python train.py --model="image classifier" --horizontal_flip=false --residual_init="none" --epochs=34.7 --warmup_steps=800
Rows from block 3 of a small image classifier, named by matrix and row number. Rows with one number belong to one neuron. Each number is 128 + 32 x the weight over its row's rms, rounded and kept within 0 to 255. All counts start at 0.
After each neuron's rows are labels from the 100 images, of 14976, where the neuron reaches its largest size: "patch colour" is the nearest of a few named colours to the mean colour under the peak; "responds to" is what is common among them. Only what is clearly more common there than usual is listed. The data: histories of elementary cellular automata, time running down. In brackets: how many of the 100, against the usual share in percent.
# u: gMLP up (value half) (model.blocks.3.mixer.u.weight, 512x512), inputs 222-295
# v: gMLP up (gate half) (model.blocks.3.mixer.v.weight, 512x512), inputs 222-295
# out: gMLP down (model.blocks.3.mixer.out.weight, 512x512, transposed), outputs 222-295

u.244 [163  95 135  97 125 119 133 139 134 135 114 118  71 151  75 161 120 154 145 111 140  51  98  98  97 163 143 153  64 112 101 135 110 101 143  98 132 121 155 150  91 104 123 104 111 155  74 132 130 129 145 177 101  78  82 143 109 133 151  30 110 111 170  73 128 112 116 145 108 138 155 147  99 103]
v.244 [113 111  55 119  40 128  81 154 155  48 120 160 235 141 121 151 135 147 140 165  62 118 136 173 129  91 159 121 141 178 122 144  92 144  84 116  83 138 121 108 145  77  96 136 123 117 151 131 140 185 133 136 169 142 166 117 147 150 124  98 121 121  42 105 109 143 135  81 149  81 124 141 110 126]
out.244 [ 70  90 136 154  97 238 148 161  84  84 130 153 109 110 149 133 120 182 164  99 108 124 164 141 114 129 119  83  59  52 157 141 155  90 162 126 149 126 102 110 124 118 120 118 116  79  91 101 103 135 122 120 100 167 117 139 114 162  35 122  86 141 133 187  94 124 155 146 102 170  93 172 127 120]
patch colour: black (40 vs 17.7)
responds to: 001 turns on (98 vs 49.9)

u.390 [144 181 127 166 141 104 152  52 107 135 137  80 110  88  93 132 119 136 157 141 124  97 143 159 124 125 124 145 115 154  84 163  61 100 100 102 157 129  82 129 150 167 143 172  77 176 146 151  98 128 162 134 173  81  96 104 114 128 142 158 198 162 108 115 101 149 171 150 151 222 144 108 138  59]
v.390 [110 118  71 103  96 183 126 113 146 113 180 122 141 135 151 122 103 122  95 138 104 134 159 167 145  65 135  96  87 109 154 177  98 157  68  99 121 186 156 163 141 175 104 145 158 104 109 149 160 110 159 183 118  84 115 147 147 158 175 153 139 132  51  78 159 149 142 140  78 127 124 115 105  98]
out.390 [115 101 165  91 146 149 152 160 108  71 100 146 161 146 111 151 179 226 187  86 175 130 125  92 128 132 173 122 101  73  98 200  61  97 122 148 136 122 147 123 152 155 141  92 138  81 126 151 170 113 172 216 184 123 119 164 182 135 140 102 107 107 139 102 151 146 116 169  85 105 157 179 156 123]
patch colour: white (37 vs 5.5)
responds to: 111 turns on (100 vs 50)

u.397 [115 146 161  94 109 137  96 147 125 102 117 115 119  88  85 161 164 157 165 185 138 130  97 114 100 137 105 130 182  49 141 184 180 140  55 157 125 117  93 144 124  82 130 110 191  94 137 224 141 107 168  69 173  79 146 126 116 135  58 157 148 142 118 101 115 128 104  79 170 107 144  94 110 171]
v.397 [115  52  88 137  63  93 147 123  78 139 116 180 123 117 112 106  77 146 133 105 115 125 121 116 171  97 138 154  50 184 103 139  92  99 192 111 125 107  76  69 121 161 187 150 122 178 150 139 120 120  79  93 194 181 184 141  67 112  95 100 170  85  73 112 178 119 136 169 104 199 205 112 125  74]
out.397 [193 191 116 116 149 106 109 151 147 142 102  75 127 126 170 131 128 145 115 103  78  99 115 131 125 104 116 141 148 167  53 115 121  92 173 127 114 114  93  82  69 102 100  91 190 126 123 149 156 146 152  58 148 153 141 170 137  74 195  80 131 114 123 102 168 142 100  75 129 120 158 129  87 141]
patch colour: black (83 vs 17.7)
responds to: 010 turns on (92 vs 50.4)

u.361 [115 144  95 105  90 144 105 149  98 120  73 153 119 171 147 110 158 160 115  71 137 126 115 127  69 147 176 149  98 170 103 208 143 141 121 197 145  88  95 129 140 151 135 132 179 189 156 147  66 116 152 112 156  93 173 132 132 142 134 143 153  70 156 106 143  92 100 126 151 142 111 216  90 121]
v.361 [129 145  97 111 180 133 165  80 136  94 146 118  83 133 108  88  72  90 119 110 134  95 184  68 133 151 179 133 159 113 164 154 152 118 114 106 140 169 167 156 130  94 102 141 112 151 114 121 134 177 158  98  53 153 141  85 169  81  64 115 168 118 147 142 161 116 104 143 101 156 179 169 149  87]
out.361 [158 151 121 134 137  93 149 142 176 104 149 119 117 147  83 191 149 149 111  87 106  93  85 106 129 161 112  63 174 152 147 114 149 121 194 160 164 121 118  84  89  52  88 109 134 156 101 138 148 123 104 125 102 124 166 136 149 101 143 126 111 138 123 169 107 124 114 112  97 163 101 160 128 155]
patch colour: black (39 vs 17.7)
responds to: 001 turns on (86 vs 49.9); 100 turns on (76 vs 50.2)

u.50 [105 156 155 141 199 123 137  69  72 143 129 150 113  81 152 118 167 163  46 142 140 148 110 134 110 102  88 143 145 134  75 110 104 133 110 135 138 169  88  73 126 134 104 173 113 194 174 177  77 151 141  79 107 137  85 126 145 141 161 144 148 173 148 168 130 121 116 116  82 118 179 144 133 104]
v.50 [128  97 144 136 120 125  82 190 125  75 135 130 157 100 163 162 146 125 148 124  78 135 146 163 167 186  63 115 192 133 107 150 120 121 139 114  83 133 101  66 116 151 139 122 123 166 117 154 165 138 183 148 114 163 138 118 124  76 123 125 133 153 150 105 120 154 158 112  97 149 144 140 155  85]
out.50 [118 100  83 119 146  85 148 138  57  97 142 178 123 113 130 113  98 151 111 165 140  73 117  78 173 117 159 114 123 126 153 208 134 151 143 104 164 134  83 126 127 124 139 138 162 119 137 163 114  78 143 136  78  58 142 141 133 152 135 175 152  43 155 104 126 150 112 136 185 145 113 147 124 152]
patch colour: white (49 vs 5.5)
responds to: 111 turns on (94 vs 50); rule: rule 165 (26 vs 0.3)

u.441 [112 134 158 133  67 154 131 138 171 129 122 152 119 132 119 123 190 136 150 125 151 178 117 137 111 193 164  88 158  89 161  77  99 177  86 126 140 147  95 140  95 105 161  97 193 148 103 123 124 120 141 122 189 140 149 184 126 130 136 141 140  57 149 159 148 195 116 102 131 174 139  37 150 113]
v.441 [109 154 144 136 132 199  84 162 143  93 128  55 144 119 125  73  74 162 114 156 161 173 167 134 142 101  94 112 143 118 149 105 162 145 113 134 171  81 143 111 157 142  82 145 110  78 156 152 104 159 141 106 115 147 174 163 130  83 141  79 119 211  58 146  88  89 183 115 141 118 109 100 121 169]
out.441 [ 99 118 113 106 101 193  84 161 135 137 191 116  99 158 144 140 197 156 136 179 125 155 112 148 135  90  82 147 143  71 143 101 103 110 146 148 120  86 151 146 109 159 149 113  60 145  83 133 154 202 155 154 116 161 145 144 112 129 119 105 164 102 138 135  66 110 134 113  99 180  99 102 113 191]
patch colour: black (58 vs 17.7)
responds to: 001 turns on (78 vs 49.9)

u.358 [ 88 130 119  98  97 111 113 206 123 126 176 166 101 174  80 178  96 177 148 112 147 126 137 153 125 153  65 174 137  99 122 101  74 120 135 218 130 176 128 106  95 135 161 105 109 119  90 139  75 124 108 149 117 135 143  97 140 140 154 120  93 101 138 144 142 189 104  73 142 156  60 181 123 142]
v.358 [131 113 148 105  77 127 189 135 128 154 116 180 117 120 119 113 154 102  96 107 113 140 112 148 117  89 118 104  94 145 124 155 148 119 199 157 150 156  88 157  89 118 106 189 125 163 163 112 144 168 108  96 144  78 178 178 127 137 136 143 157 156  90 146  70 107  95 153 168 150 115 132 138  91]
out.358 [134 124  64 159 132 127 179 150 183 168  93 138  60 160 147 126 127 123 111 117 161 137 132 114  57 160 126 126  95 136 107 157 122  91 150 161 179 157  75 120 116 120  87 180  96 142 123 119 127 152 139 155 116 145 165 107  69 163 144 139 108 169  92 155 144 175  97 114  79 146 144 106 144 111]
patch colour: black (49 vs 17.7)
responds to: 001 turns on (100 vs 49.9); large cells (86 vs 39.9)

u.117 [112 164 148 139 142 220 148 134 161  90 146 135 106 175 118  78 160 127  48  95 124  95 102 130 131 168 178 138  74 149 134 174 144  57 106  92 150 144 104 139 141 114 178 134  68 114 140 150 128 127 171 110 133 133 225 142 100 146 122 159 164 100 130 164 151 148  86 146 100 180 120  91 138 138]
v.117 [141 110 117 112 144 184 114 117 131 133  70  98  44 157 168  91 162 147 179  96 161 151  79 167 171 119  97 117 154 128 187 155 151 157 120  82 164 134 187 195 116 177 119  90 113 155 191 124 110 142 109 145 140 125 133 154 139 157 150 114 127 126 171 137 135  91 107 142 153 135 101 105 147 125]
out.117 [135 144 146 119 130  94 171 128 114  77 112 117 168  50 130  87 185 148 201 139 144 150 163 100 142 141 171  74 140 109  94 140  47 123  90 108 133 195 150 148  72  83 119 135 135 154 134 135 145  72 168 149 115 111  79 124 158 132  82 147  81 131  87 119 109 196 117 113 147 158  79  93 178  89]
patch colour: white (28 vs 5.5)
responds to: large cells (69 vs 39.9)

u.115 [156  85 174  83  71  80 101 175 117 171  76  85 133 138 131 150  67  95 128 170 131 128 111 155  61 109 113  92 131 154 158 146 153 113 172 127 102 108 205  98 129 130 151 118 107  90  83 148 113  84  98 128  78 188 119 111 107 102  96 118 106 139 114 122 183  69 155 129 178 158 121 117  61 109]
v.115 [143 180 114 157 149 132 121 124 140  92 152 101 206  90  89 145 133 157  74 119 131  97 156 142  92 112  81 101  72 182 113 133  90 125 127 134 121 141  98 146 142 126 114 148  62 114  67 162  64 126  84 140 156 136 129 147 169 119 110 126 158 134 111  70  85  33  97  76 133 151 131 100 190  26]
out.115 [164  55 165 138 121 166 110  80 147  73 193 148  94 143 118  95 134 166 135  90 130 100 101 127 127 148 156 163 138 135  88  92 126 156 162 172 123 116 113 144 159 127  82 118 163 123 142 186 120 105 159  77 149 127 135  89 148 110 160  61 206  95  71 118 104 164 105 120  83  88 177 140 154 125]
patch colour: black (37 vs 17.7)
responds to: 100 turns on (77 vs 50.2)